From a checkpoint of a small segmentation model.
Model: 19.5M parameters, 48-pixel images, encoder arch vit, encoder norm layernorm, encoder activation star_relu, encoder moe expert_choice, encoder num experts 32, encoder patch size [8, 8], encoder layers 12, encoder width 256, decoder norm batchnorm, decoder activation relu, decoder widths [32, 64, 64, 64].
Rows from block 8 of the encoder, named by matrix and row number. Rows with one number belong to one attention dimension. Each number is 128 + 24 x the weight over its row's rms, rounded and kept within 0 to 255. All counts start at 0. Numbers have three digits each. After the name is the row's rms in percent of the matrix's.
# v: attention query, key and value (stacked) (encoder.blocks.8.attn.qkv.weight, 720x256, the v third), inputs 0-127
# proj: attention output (encoder.blocks.8.attn.proj.weight, 256x240, transposed), outputs 0-127
v.112 109:122128157113147166135179135125107081149171131137154112120132152152163168100128120114130094147055156108088134102106117125133122103135160114120134188058108088124160111156152149195158151129095122085127150146145147106141110149130117155152120117145133135137105132123081146148121148140135092132077120136146123153134160152149122144109133138130091130142138125126153165114127114147169089152123
proj.112 103:162107069154122133153089145117116117119133138138126108071119172115151178088146132167117127151138132152170174114164155131068138155114109115119111117134119097106141143123090113072145150172157112118173079145100177128079128146135136124133114125165129131141119146114121128103137063139144102115108122113112100096129142157138140131123118093070166134118133142078113123140105192147126145126165
v.113 098:129143111127097120135135131100125156111105106105156116120121123078141142119143128129146160123153078113159127127125130131105156121117112128133134107123104122144123138145164116119097170086103140109131120092086121106135158117082144130174121138147146112162094081093151148134134129125082140138154110109147110102113138101140098167116146087139122148138119129117185085106102133180155133149089
proj.113 092:123113125135115082150163136141109076165155161150099140138128150158146132097115097102126148086173084117109203088145143138127109118111099121142131097132119095147152072141130167192098136153121139129094145133151078125132130131174125140168137139149121139112156117139136122136158137125149089158126127145115103131144119109125130132122129135132116107105128103159128116145163121133135144117141
v.114 106:090132138115157138133114084141137134119170138137134129130122108128140101112144110126143145103116120073143197178094153168149148089087130161138069115142160140110117104126090098122139085157130135117135105159152139120135171148125152112145117127090115133135099132165137111105162128093125134177127158129116085130159118129153113164085135151098144120127126143151126115152129119140149165145110
proj.114 114:124118086153128136131140138093120141144145141143101120149089121143120070148112137146114117149117117108136118131106164148117132130126096157167115127141153171107087111116135114131177137131161114129184103155146145125102077106084126098071100160118125113130134119153121150125162112145114113100149144091120134121097167132110111146112141161133167102155164141150148150138076174131100111156100
v.115 115:145145157139103158146133135159092142131102093136160124112159127088095093151098135101120116128118112103147134132096152111130102132139164144124119119107138131161123164104121135105189139113117118160151077139126152159124131129129137111154121109095096168129129142166178120135154125166155150098134095109128137118112122125097095093098131160103096113102104079130077108132150106139122151089094
proj.115 116:163123164154107089128139161137128177096149149120118138167106072141100146143131166141149124131149104156131066111154128174153164121136151115144105119147131143112153105106137157140159134074149101135114105145153066089126154149135119138127087135152112138150126108098126146114163117107098169141124126095140157129132141135098154130150166118170110168122122121085126135083087122125119110130163
v.116 101:104118113136163169128189158105148078145140111148116149125137138167107122135157128117183091150080107178116144139116156137113108127133128104136190144083111108114144133096158150126156116092127132130111156121120143119128147112091121107090128129110114102125084140120130121124138177151125117090095090158134097114140120153119112132109141120090153129149123103122084166108170138164115165175103
proj.116 101:139140129135182139091126107150126104134138111091095151130103128148150112105131136109078179074128149170141149097133125118116145136109130146181099132119135113126125130170106148122112151163133123094138079133073138171103123098154165135154110145184095159124123186129114102152152114111118125189103146104084144174129136149148159115139132145110164107132135112145125140163080122141071129148136
v.117 111:134098180163085117162149120152166127122128131091119119116133111151113167091152141139142125098138126118141129176120131096124100125102119112092129133165096124110127115127127136146109086098102134124132132162106097166082159165110122151089088144137145100120141134144175174130143137080137109144107091106151104140115164152139129052149136129174112143107102121135167117173125159093150175101139
proj.117 105:121115108126119138186110154120146096157144113120139095145132111120136112188132148142143097144119109145136125127085123190147152134146131146130155160123114149111095140174166153073174149125130141151105095112133084121105092132127124118166081141116135125106157086129100150112143121109131091122145113121114137157101145121135133138124171126134154133147130149123143150079115153123127078149109
v.118 096:163149127120130123094106135113086116131102147171115177140130098160140089111147117114132100124127094144118125152144109113128164119105130113147091129102134128156137120083114102118148138152155147099174134163122128148099144186165121118129150113104125101097134130127179153166126125167122093137121122061175090099121164153124153112096112129157154170095137110121103111143123149118084139134137
proj.118 092:142120174114185071121128112128116156113147140111126103183080116156129151110139162144131133121137115114110114129085123129108182143132128115095153114130129128132200164131148127110171131055092140140147111112117105147150102154099121139145125071078108112136130107072159126153129143110155094160161118132139114156075156118119142131160112117135143146103123089121159099110130153130122076125121
v.119 101:130143096086137123117112142129111181127127186110142145083124133152138128122143118152130156156168114146132145178099076116150104175083151127103097198124166109149113132098110121141155126127146119118104119134102128121152110132116116133138130112141131129151148151139127156119095162129099120113102126170123155120152138134127148153105101122136116136115151104137200092113141104127108129110161
proj.119 115:143119122151145114101146121154178109161146172121145134086139131152139168167136136137117096130158138114208153121142168097097122123151117129127108059108119150138105119117145154126125120115167095135159155142128167127127120095152116154084144146157118121097155141143115121031073130129088138098124165165127109089101123121098136128126125109091106106118106162120118120147117150101110126152143
v.120 110:149154132118154163103132071114140113112138114172128143106088099126134100112129128101100132133098121140143134129111194149139126139106141129141141147115122132103138069125166115083141160159131175115145135164138131159121158131144131105115174182097131087128104083130197126119104148113105114128135099091159104135143105136123105117134147153160139126119152178100137102113146114158128156159120
proj.120 117:149117138128137161151120093133161196183109135140086147146112109120135104105136165132102169157109116100115157133112110145073140112163111157148080109119118130079128128149092121169127113158151129147126092111094137124103160158167121123044135130169092101138120112119131078114139105127119119132128159108139100154105106129103131119148091138157111130128150125161132126143138115138086081099146
v.121 102:140100178151095143117117127150154155111125140146134139093083159151154172082148133141090139159067136132099136145153138120100123148087084140121110123125087111106129115147142145126090106168134115095160152173146107147121109159162118154126134157125115115112144164160135139144136141122096134142165142106165119179119117139116132109155150101124141106122143166118105170139101153104159080145124
proj.121 111:064156096105163124156129104125110123166101109167137078101122139094139097155122153163137139114104150090130088116121084124084155141157137122114149171166115120110117151106153126118120127155117130121158099109116123126102099143149138120078123138105131135117136114106130141120112099129145141102132107131125129155144106125138123120124153151123147122165120135141126143148122152093125102106092
v.122 115:151103123148143113149122177120161118103127152123132157115107121150111154067144129102118157104163121138142134138124131093135106114128155115153101162112157144105098136130172123114121117151151128108167121121123080167192143126126138141147121091184110105110144117141118123139127129109100092153148093131143132118123176166100136118123156142105129126080142154075136135110116129163105120150169
proj.122 119:121098127111115158123121119139126105144158126125120112133101174114105140115153102092135138117124131109109152113142166141119101136129134131138151103146156127119152133156162170130165109122131106146089168094121122124076106124125117132130118123161115134126132137117149151099120138119169110115158145109137118132087141117150158107122158159094158110143087153151116168135122138138107120141148
v.123 094:129165093117149174131081136092124176116168153157108137102105154149118127090120137141147106120134081094133147145138130114132102106091131131169061131105173114147113076127151124119116153133106115068097107199143089141149108116150134148111151125120099159111111144160106141122154105135129118084133113102073134115143115129120103147117073096136154090126147097128151122131120138149059145116107
proj.123 086:101135127137179132112112142155149122126105149123132118137102122135135103131138122148107116135125134132146164089109126112082175128091088140113143118135102168115164127129137146075139123141158161147200140154110100134130109102103115144170141088113129111138129122082106112113146172140134107122151166130145115151130161148131141125167125173128152116100162099103115136129108081160097065128109
v.124 104:114136118155136158083099125098167102136142122123148109167143125093097118101088135121126106136114149134129099107131193105098133126150170113128123140115130135126112169146131105103111103082161183127174120067116085122107141100156114115160132093112116139156155154099120083115146138123128148091111125092111112130076142122103125087126086120141130118184133138161128138147154125176167152114140
proj.124 106:137135137155131146149162106123089119100156115129118151089135164090092121090162118136155153120114147129116113153158059140103148112141172108128131105116109120146162144113117142175141116153080128122157150122113085128153119108121126141154105169153071136117147124125150138174090135109086128126135102117131127181127139143158129118158148134138162154134120148134111166064140083134112114111156
v.125 100:109142117182167131115110132110161122123138117154101141143136134116124171074095129161128087177143132127148115110165159091077108126135155093081150130132087115137107134126110117105112141112096149141168126103144069130146153132163109107119121121135104129133127148089146135141134151139114138107140138086113138129089123098108136110115145122110167126131119143123119134103145176129121121108124
proj.125 111:121133132105155149154133124159121110104123124146108123155118158101109114117152140098158124129117139137123106120117102105132134116116189113118161170142114089132193123146157169159163095120093127147124118146118099115116104122112134086159120129168137122110151126155145123169120124114110094138131112137132150190125155161169158113143136148153142146135124097142119138071086108138079095111141
v.126 115:155107124147120146135127141139101100146120102097096141057123146098094071129139152121120171133091126123121078101095196128155126129100144118161083128129150137079110149105188119091146141102137149161129146149099088139128150109127144095129086122132169078139127150111124136112155125157148136163135125105137139149128112127112116102135123127156086155138122119112124118118099092135153115120125
proj.126 102:154113119113183157102130101137108137133082124119181115126137090172138097147114151148101152136115161129073163130191132170152106138139129124138143109135100129135135125136102116184108091153085124104072143128120145126146164093109089142100116162140104136135124141126179125112162083134147172153123152149153122133135104160081097128131092131125130093151114145167130147107115134102119171135112
v.127 121:153135149092153150125117134101135114162192117123157138081131135080120153147126150147141113108132111093112146153103140128091090149129161133169066147125178145100087069120147117094151135166124134120116085149119097126165119133117114155112134125124167151156149129157111102171116117099155091121149133136152140153128131142130138096137104151125101127091139111108142136138139089153120127123138
proj.127 127:105118099140124189136125167153135128126127162137142135082118119177126129113090131093123152160132123113145156110133144138091160129132109146118104084119169145103150111130136093106132109126125120095147162132135158139119158106137134107123123102144152131108117102133141163111139070136116103091122139123157099102201138153110133115136110137096119097114124138117087125146135126119086109161093
v.128 097:088129135102085128106096104086115133121166151173156124129151119103144154165162094143143140165099172163156162079134133122136122150120089173108107160117160162107136152117130134148119127108127136136136155081159150108123136096083091103158100146136092089149137155146159123104118132111092155114172093118097114153071117114133081146139133119115134123112128149145149129149084168153139163116150
proj.128 105:084133149170152124113165109135120117181097138177104093081123168090122130168137116148152168104104138122140131177148141115120088125141130119074115136129142083103107110095141141135071101123102134128185129108115148126114161136170140083095168167136112156138152128172155128130107128100069129121129143114132090147106101128124141105117181143103114109165132164148098137142114137128104135110125
v.129 109:124125179165150155082125125162122122108145145136111131137122113146144142100167153163138121154149113163165115140168145096116109117126150114116145135114122158122193130130135107134144157116082121119113107151169063123117144075137126117175124165124096115160127165134145125133121165128182108145068110128120144168095144132163140091118142143103116111084152125145107129119124138162121110143111
proj.129 110:117125119129081119134170160123142146121099138112149126118144139099132176148152137137126036123121156141170148123145165101140137139131161145083151155175106129142116141133122140115161120114154132192182118131147121116126134170120121076131104141143092118132114127108138145127107125110124127133131143104140168161088157147130113137134109122084127096158136118102129151110091155160094080122159
v.130 101:157139134149110110158153152099140120143102125111130132118092129112111122151127159104170121076116118095130155123114144093119124128140130109159185107123078160141162089144066139142121145121147134088101068154141114092173161129159102138110089091151085132119126165091133132106137095129177132162106070156100175179111161118118179136143112122078135115134163117117140124116132146103140142140104
proj.130 102:106140096126144168123150121102140158115083100149127196132133081085131100168132117136095106149118112128188106108132127099165126125134145159112120111132088134102102096138074123153160139155160131162127102113119122126161124148148132100118122117107153104109127162121128108122165110107100120106138148082142127177137210146116144140102130122161126105138129114138155109150133096146080138162138
v.131 087:121142078113152129162097147181106101143105113106090100144086142101115134099107129125144124080165151125102120103130155137122122171137145132132173113106136162117137140103124090124139085127121172147101149117135126088109128095108176091094110146106182099142165104111089139100151125126112144135139119098128147139147167108132120141090106136175153146154147123147156110129124128122151177157153
proj.131 082:132129060149162150119136096117114132093122134126163195116130104111153062143113137114141161135128143133105134128129091104132100112098137140113137099116114144130132112161128118184131108139104143106101123140141088142165101126130104128191158142127137104120175105137137127132101135138129110128091124132143094115150131161128151123129125122138141132132110127153125100109141112128091178141131
v.132 113:153112156114098178108154104104106115108181159103095110117147099152125109116167132108125152136157110120124133116095117151148133110089114177154132158153115121153166110124151134132145105134111150117063135135162142138111155115129166116072117093104156099081127107189135165089132125096107091105124129114139129117169106136134116112132143119148153145146159166140153123127079131107130103135153
proj.132 118:146125145141108168142097117134191136154129136101067159116135146118137098112098133132092084145112107147108159160152117117105109155134114138089151138161124153099137118166122111082133109128097139126152102111094180128118094109095080128116105131150138137125123118089100101107138160110120123150126145196150127152104123138125076148136126074080140135120124101122151135128149117149120145111155
v.133 099:113131089136105104137097085126128170133109150143114153121070105103152138117139122154094134140168124185141061138156148125128128111090153136140150143114159154130180152132164122070091137126151127120110110100151110112142150076138119140153157138108095115149151125167120151096144133141112086115098120131105148159124145110125100154098112139105050127116108098096139171131134144140146163101155
proj.133 105:080128120135101158106158144102134093164132134136112136120155136085119135165145103132148142104091159150147171123134155118126136124130127128127147138141140105152123096133139153141110108126130156157149140127143083127138163149152147136195182148159082090146116136109161120140110148105112089139142128093139102143133123136159163109119089151188131119149132127145098137095136118121105103135136
v.134 106:122090172121128108094124144116105141143127114089085146137110129152133134120089104125156097125172127180122139126133146131152111135155168106154163116112132115122144148068155098133153139118130119138136123115165073122133116114128115142106129161113107108076089127105090169151150182153125126165146116139118124135116128135143124131120122149113176153118145101076115140106117093152122138153125
proj.134 105:141127118105160158120106150139160111104098110119146132091157091123154126148139120086118104084122157134166098123152160132123129129127161115062127074125147105130135164129118138110122144094098128165152114134143122139123115114142130119144115100099137135148162134150096165104117115112129140146074143113110191141141150141115133140128122118107152100166111106147116110077092112159089159131132
v.135 100:123132118122095120137122109179147165133152101104139090111156152139144122110138155131081144135153125127140065129152139110162114112173119128116134135116120177081155143099143112154136148138139132164144092123157100111115145134147104116151134134103171121115155095086161186138171144088144094157140088116092133140122129094127119113104156115148094143101104116104150136137107097104122175074156
proj.135 094:145119127131130174138143158119140097139139165132119148192127121105082124153117177161145138123137151115106150102114171130154093123119128103143148098133108116193173146172169140110120115126122143115072126130129128097126160131079086090114106127142150091118129151109133131114127145121116111130139144134147110149105156152132118120134134147142110136124152114156122123113129151084092136134138
v.136 105:132167122108125166128132091163101137113136166122128122119146117170140141167115140122142090110130089144084162099109115118120106113112125138131115085124137123139152079135097143119179112127126144103123164150136099151112136106121121101113108136129132113150133106162121138129168116107152125138130108140155112105134144152102132151113055159104157139110152134106167173173111116141099141128124
proj.136 105:100131133155071152158120080161119169092134130131154190102113106128142121113104102106124147113106115123135162126106106108132119128124104150095123146146140136149069110159101150126137138179115136129160134090142132147138165146148121138147136097121068141152135122109096114123160138108115146090156135126119138176155124131115142099109097109146160130157116103113137159151135064176125102136112